config.toml
encoder_arch = "swin"
model = "contrastive image-text model"
dataset = "rendered made-up planets"
train_examples = 195000
image_size = 48
crop_scale_min = 1
horizontal_flip = true
translate = 0.06
tokenizer = "word"
vocab_size = 28
loss = "softmax"
embed_dim = 128
encoder_norm = "layernorm"
encoder_norm_position = "pre"
encoder_activation = "gelu"
encoder_head_dim = 32
encoder_fused_qkv = false
encoder_bias = "all"
encoder_qk_norm = false
encoder_parallel_block = false
encoder_inner_norm = true
encoder_moe = "expert_choice"
encoder_drop_path = 0.05
encoder_num_experts = 16
encoder_moe_every = 1
encoder_expert_mlp_ratio = 0.25
encoder_experts_per_token = 2
encoder_shared_expert = true
encoder_patch_size = [2, 2]
encoder_depths = [3, 4, 5, 3]
encoder_widths = [64, 128, 256, 512]
text_encoder_causal = false
text_encoder_width = 128
text_encoder_layers = 10
text_encoder_norm = "layernorm_no_bias"
text_encoder_norm_position = "pre"
text_encoder_activation = "gelu"
text_encoder_mlp_ratio = 3
text_encoder_head_dim = 16
text_encoder_fused_qkv = true
text_encoder_bias = "none"
text_encoder_qk_norm = false
text_encoder_layer_scale_init = 0.01
text_encoder_parallel_block = false
text_encoder_inner_norm = false
text_encoder_moe = "top_k"
text_encoder_num_experts = 32
text_encoder_moe_every = 2
text_encoder_expert_mlp_ratio = 0.5
text_encoder_experts_per_token = 2
text_encoder_shared_expert = true
text_encoder_positions = "sincos"
residual_init = "scaled_by_depth"
optimizer = "adamw"
learning_rate = 0.00095
beta1 = 0.95
beta2 = 0.999
eps = 1e-06
max_steps = 4100
batch_size = 128
epochs = 2.7
lr_schedule = "cosine_restarts"
final_lr_fraction = 0.01
warmup_steps = 80
weight_decay = 0.0
Rows from expert 14 of block 12 of the image encoder, named by matrix and row number. Rows with one number belong to one neuron. Each number is 50 + 15 x the weight over its row's rms, rounded and kept within 0 to 99. All counts start at 0. After the name is the row's rms in percent of the matrix's.
# up: expert up (encoder.blocks.12.mlp.up, 16x128x512), inputs 103-205
# down: expert down (encoder.blocks.12.mlp.down, 16x512x128, transposed), outputs 103-205
up.24 096:52 44 52 42 29 39 49 32 43 83 42 14 57 46 23 30 39 60 71 49 62 57 40 18 48 77 72 63 43 46 43 62 35 52 51 77 54 36 40 61 76 03 60 55 27 28 56 38 58 38 61 59 22 65 54 74 70 17 46 67 77 35 57 53 68 53 51 63 42 63 20 41 51 37 51 51 66 41 41 46 50 57 88 72 53 55 49 33 50 64 51 52 55 84 54 32 51 52 56 55 45 67 54
up.25 109:50 34 36 55 46 37 44 47 80 47 49 87 34 41 70 42 68 51 46 53 72 68 50 41 54 40 88 43 45 84 40 44 38 53 28 70 18 39 82 52 46 72 25 48 42 35 46 89 56 57 55 39 45 51 58 61 40 45 41 48 25 44 61 75 46 33 80 51 51 49 63 61 39 37 56 42 30 39 57 59 47 41 29 46 61 49 55 36 47 76 64 44 61 33 27 56 29 56 27 32 41 67 55
up.26 126:29 53 61 37 27 47 43 76 48 51 48 55 44 24 10 71 28 54 51 55 21 45 00 58 61 42 46 49 51 32 90 69 68 49 36 47 46 42 36 82 76 75 52 49 76 45 78 46 57 31 53 50 72 50 29 48 39 47 45 42 27 45 52 57 90 51 63 32 37 52 38 32 63 64 55 76 41 44 48 37 46 52 60 51 53 39 56 68 65 53 59 39 41 44 51 84 72 46 67 52 69 79 63
up.27 084:38 32 65 87 67 44 52 62 71 46 43 44 68 35 45 29 70 57 42 74 41 38 55 39 52 43 99 51 64 52 58 78 63 52 27 47 46 33 81 49 78 51 40 24 62 61 40 41 27 39 25 25 52 61 54 43 40 42 44 58 30 39 66 51 62 59 49 37 45 51 72 53 34 79 56 77 36 37 78 61 48 58 33 54 24 53 77 58 99 67 41 71 73 65 63 71 49 50 78 45 57 75 56
up.28 131:66 22 67 59 45 40 23 45 61 58 40 77 10 45 52 61 38 44 72 54 66 36 54 33 54 68 61 49 26 53 39 46 44 51 52 55 37 37 59 58 45 46 44 50 32 25 41 69 57 50 36 29 36 36 55 36 54 42 41 44 39 48 68 69 37 58 80 48 40 59 51 60 33 39 42 77 35 49 66 34 66 48 51 51 78 56 74 67 51 75 76 57 41 47 29 40 55 54 34 60 50 58 45
up.29 098:39 51 20 49 42 68 57 43 48 77 58 53 42 76 37 52 48 42 48 58 74 34 62 24 45 43 59 66 55 41 21 63 29 66 55 71 31 46 61 37 52 45 57 60 14 32 44 56 83 48 44 52 56 53 61 36 39 38 43 57 73 93 42 60 38 69 71 25 43 62 32 52 60 53 60 58 40 55 53 42 37 57 51 40 64 36 59 59 47 57 56 45 41 53 53 42 53 53 59 45 50 54 70
up.30 090:31 21 51 43 42 43 27 07 34 56 58 58 25 59 34 21 35 76 70 28 48 73 45 20 57 61 67 54 48 44 31 43 40 58 50 76 48 60 56 42 58 46 66 42 39 33 60 57 44 34 35 44 29 40 50 32 41 14 32 48 69 62 52 61 53 68 71 28 55 68 44 38 56 34 58 58 69 32 33 59 37 67 55 56 59 38 73 61 51 38 33 51 56 60 60 28 41 50 61 44 39 64 77
up.31 119:61 41 66 57 21 28 73 18 44 53 61 52 37 34 59 22 40 49 34 45 51 36 50 51 58 64 54 48 41 63 32 53 57 18 43 56 73 30 48 33 51 27 73 36 45 45 73 60 35 57 19 50 48 50 55 73 52 61 31 66 40 25 64 55 80 40 60 57 66 47 41 27 69 42 40 23 63 51 55 66 41 67 57 58 67 39 42 33 30 67 61 56 70 61 30 30 55 58 62 86 48 47 42
up.32 104:47 46 83 60 53 27 53 39 70 67 63 55 40 07 70 51 55 50 33 51 36 37 54 57 64 51 42 49 48 46 47 63 72 38 33 73 43 13 81 30 60 21 47 36 51 31 40 51 60 64 21 14 19 38 42 46 47 46 44 43 52 28 60 66 70 27 51 55 45 60 38 16 78 59 63 61 42 29 58 45 41 67 45 74 45 53 51 46 69 62 63 59 81 40 16 38 49 52 44 60 51 78 49
up.33 080:36 38 25 49 68 77 39 57 57 26 85 64 71 54 37 51 52 51 66 61 65 41 45 50 57 42 64 56 61 59 49 68 55 62 31 56 00 28 63 47 54 45 59 62 58 26 77 67 55 47 28 78 61 41 32 63 34 54 31 61 58 65 80 46 73 53 63 51 24 69 61 43 76 69 48 42 51 32 61 37 51 40 50 23 59 30 40 22 51 46 45 79 52 25 37 63 40 43 49 54 51 54 42
up.34 076:47 60 65 65 36 39 26 62 67 62 69 65 35 45 48 50 64 54 45 54 59 39 48 66 61 68 60 50 54 42 37 73 42 39 40 56 40 45 60 50 61 30 36 50 45 28 47 56 57 31 41 51 35 51 22 31 61 72 48 42 79 43 53 53 42 46 31 42 34 48 50 42 60 22 82 61 31 66 42 62 63 39 68 67 33 42 72 53 56 56 58 48 62 31 34 69 44 61 38 33 50 44 56
up.35 093:24 61 53 62 54 62 34 70 66 50 84 69 48 14 74 42 46 50 46 48 64 21 30 54 67 77 60 44 44 42 72 46 43 53 75 53 23 52 71 51 67 54 62 33 23 38 61 79 68 44 44 38 59 50 30 25 41 47 36 44 68 56 70 65 47 34 58 47 24 33 50 42 58 56 60 66 27 15 68 50 58 34 40 78 46 73 51 60 62 53 49 82 67 44 19 59 64 50 67 21 34 70 65
up.36 102:43 33 60 52 56 58 55 56 49 48 74 55 28 43 57 36 60 51 46 51 82 45 76 35 44 40 52 47 55 25 26 62 48 67 55 40 39 61 84 45 43 61 01 48 52 49 26 48 31 45 54 35 33 45 48 45 42 72 32 49 68 49 43 62 53 45 46 64 44 42 59 77 35 59 51 15 21 33 68 45 55 42 38 50 60 40 43 38 45 57 59 52 53 33 36 58 37 78 68 70 39 47 58
up.37 142:58 55 58 73 53 51 82 42 32 47 40 38 62 22 79 63 50 58 29 55 27 46 50 59 61 47 59 39 31 70 36 45 57 22 52 41 71 45 62 46 25 28 65 16 54 51 46 41 43 52 36 55 69 46 58 63 47 56 39 70 38 44 59 56 65 47 57 40 64 45 49 30 45 49 36 20 59 64 46 80 28 62 69 67 48 20 47 49 54 42 56 69 66 57 42 58 47 39 64 68 56 30 44
down.24 098:56 75 67 48 53 55 53 42 37 62 46 54 49 48 87 33 57 46 51 58 62 58 32 42 63 53 43 60 81 50 72 63 34 23 82 69 43 38 46 51 50 51 43 74 54 52 46 38 40 44 71 63 32 50 40 53 28 48 42 59 76 69 51 64 50 58 64 46 62 47 36 46 59 40 63 65 66 77 51 35 66 24 24 71 50 29 07 50 67 23 62 35 29 27 42 40 72 53 45 60 77 14 52
down.25 107:41 52 35 39 41 55 61 61 56 40 59 67 51 38 52 46 53 53 49 86 72 61 39 40 25 29 20 51 81 56 71 49 53 53 53 37 40 35 31 28 38 32 61 54 48 48 57 58 37 28 70 58 47 42 45 56 07 56 52 12 54 55 53 60 73 52 37 45 54 42 37 39 36 69 35 63 57 53 52 36 44 21 41 41 44 71 61 44 65 64 58 61 73 52 34 74 57 53 52 60 39 40 44
down.26 109:68 76 78 68 49 49 57 72 59 45 36 26 67 49 40 73 68 49 46 32 29 42 35 55 62 58 23 33 45 59 61 88 42 52 66 36 70 63 45 44 62 14 61 50 54 26 67 40 51 66 84 55 74 67 56 60 48 58 28 38 46 34 49 47 58 29 36 36 30 82 35 22 34 77 42 57 54 56 76 47 18 35 60 67 65 58 48 32 71 57 72 51 49 82 35 38 74 48 55 53 91 41 45
down.27 097:01 41 53 37 37 65 49 56 45 20 31 51 78 41 62 53 69 58 65 50 51 56 71 64 31 40 30 58 62 32 51 38 42 75 53 39 62 30 48 25 54 18 12 45 40 69 71 62 62 56 62 39 52 78 31 50 55 62 57 37 64 57 44 28 40 55 60 41 56 51 57 64 69 48 33 47 53 66 27 16 66 50 48 62 31 45 62 40 79 76 40 61 38 58 53 60 40 57 44 64 52 31 49
down.28 114:27 46 50 44 47 63 45 56 32 47 53 45 45 43 35 48 74 62 13 62 36 41 31 46 43 48 46 42 60 55 79 79 68 40 67 60 44 61 44 33 57 26 48 43 67 60 82 33 35 27 52 70 75 56 60 55 41 75 37 45 47 55 20 32 60 61 20 47 40 28 32 33 48 22 44 46 73 59 46 33 40 54 68 41 51 24 52 60 46 38 34 34 44 45 56 56 57 58 36 39 50 25 27
down.29 095:38 66 24 21 56 42 46 54 59 38 76 54 53 53 63 41 51 52 45 33 53 50 23 36 51 36 68 77 73 76 57 51 44 36 21 50 24 52 62 56 72 56 37 19 57 50 41 46 47 49 58 68 25 48 59 50 39 54 44 60 82 43 56 77 56 47 32 35 69 42 64 63 64 33 42 54 30 38 70 43 45 68 49 39 76 61 36 55 69 46 65 44 55 36 38 55 72 41 49 28 47 40 43
down.30 095:35 56 56 45 54 55 35 29 54 56 29 52 48 52 34 36 61 44 42 82 42 61 61 34 66 29 23 56 76 69 60 34 61 35 48 36 61 37 51 77 53 67 52 68 58 27 42 59 39 40 44 57 34 50 52 28 46 26 55 62 70 67 34 80 59 47 81 65 58 51 26 63 43 27 40 58 24 62 52 38 54 69 36 56 59 67 57 54 55 29 64 67 42 54 42 49 60 70 53 41 42 54 42
down.31 117:45 58 60 57 58 54 53 49 53 44 42 61 60 56 62 38 33 43 64 69 52 50 49 54 62 18 07 40 58 52 44 33 47 52 53 75 69 51 39 65 26 52 36 59 48 25 27 54 33 75 34 64 44 40 53 71 52 81 64 67 54 36 50 64 24 35 36 63 87 27 57 50 31 47 46 57 57 67 55 25 25 37 42 53 44 44 38 36 85 37 26 57 30 41 60 87 43 38 41 44 53 54 55
down.32 104:67 65 45 57 45 32 75 71 11 58 32 54 38 66 66 46 54 47 64 79 68 60 47 77 52 54 50 47 42 38 43 29 51 47 27 76 55 19 47 21 52 64 55 38 59 69 48 62 45 67 49 63 24 74 58 47 52 45 46 67 73 40 33 64 38 57 31 47 38 68 85 42 48 40 50 47 54 60 45 68 49 42 33 46 38 61 24 41 59 52 45 47 41 46 73 41 39 36 29 73 49 71 60
down.33 095:50 22 65 47 56 57 10 73 39 34 17 35 44 53 38 55 48 76 71 62 52 60 81 55 59 39 45 13 37 54 23 75 36 13 51 49 53 60 63 26 42 54 35 70 63 56 54 38 40 39 72 44 42 42 49 45 31 45 50 75 15 43 36 35 54 26 34 50 49 73 57 70 70 68 46 38 55 67 58 57 47 57 60 40 45 41 35 26 76 64 41 27 57 56 14 40 58 57 40 66 58 48 48
down.34 090:32 46 81 60 80 64 47 53 54 69 61 71 47 50 44 45 55 63 98 55 54 37 35 50 54 48 61 42 64 61 39 67 30 39 35 72 39 56 49 65 47 79 08 56 55 60 62 10 20 53 45 38 59 33 45 59 34 39 52 33 39 25 51 72 56 28 53 47 61 52 60 51 46 61 49 58 30 46 70 63 26 42 51 53 80 31 66 47 34 47 31 45 76 30 36 32 70 34 72 45 45 43 53
down.35 094:35 38 35 52 43 49 43 67 69 53 47 71 71 57 31 48 74 42 47 68 62 47 57 66 48 55 45 75 68 29 55 34 46 72 56 48 44 53 52 62 50 35 35 53 50 57 48 64 62 47 57 33 31 81 26 76 46 64 37 40 59 65 51 37 42 05 24 48 31 29 49 71 37 62 68 45 34 19 69 38 24 42 53 54 59 52 69 27 60 53 40 40 50 44 58 57 84 47 45 46 52 36 32
down.36 104:53 46 51 67 47 59 31 31 49 53 45 72 55 54 56 23 53 49 48 54 86 40 48 09 34 19 28 44 75 51 36 45 38 25 53 29 43 65 55 42 32 73 49 15 68 51 26 67 66 82 56 37 40 64 80 44 32 53 37 35 56 63 51 45 53 28 40 51 51 49 33 73 61 38 56 69 77 49 54 52 33 30 49 70 50 67 69 54 51 44 64 80 40 55 47 26 41 39 34 33 30 43 33
down.37 129:83 32 47 53 69 40 45 39 18 34 22 29 54 59 52 45 43 53 68 40 46 71 65 54 49 49 44 25 61 46 42 19 36 34 50 52 77 53 42 53 38 40 44 63 53 29 49 36 28 77 47 75 63 71 57 25 60 72 56 79 48 33 40 49 57 20 33 60 70 22 59 54 38 36 41 55 66 62 34 27 48 36 43 83 38 46 15 28 83 39 35 37 44 60 49 37 39 67 37 56 77 16 50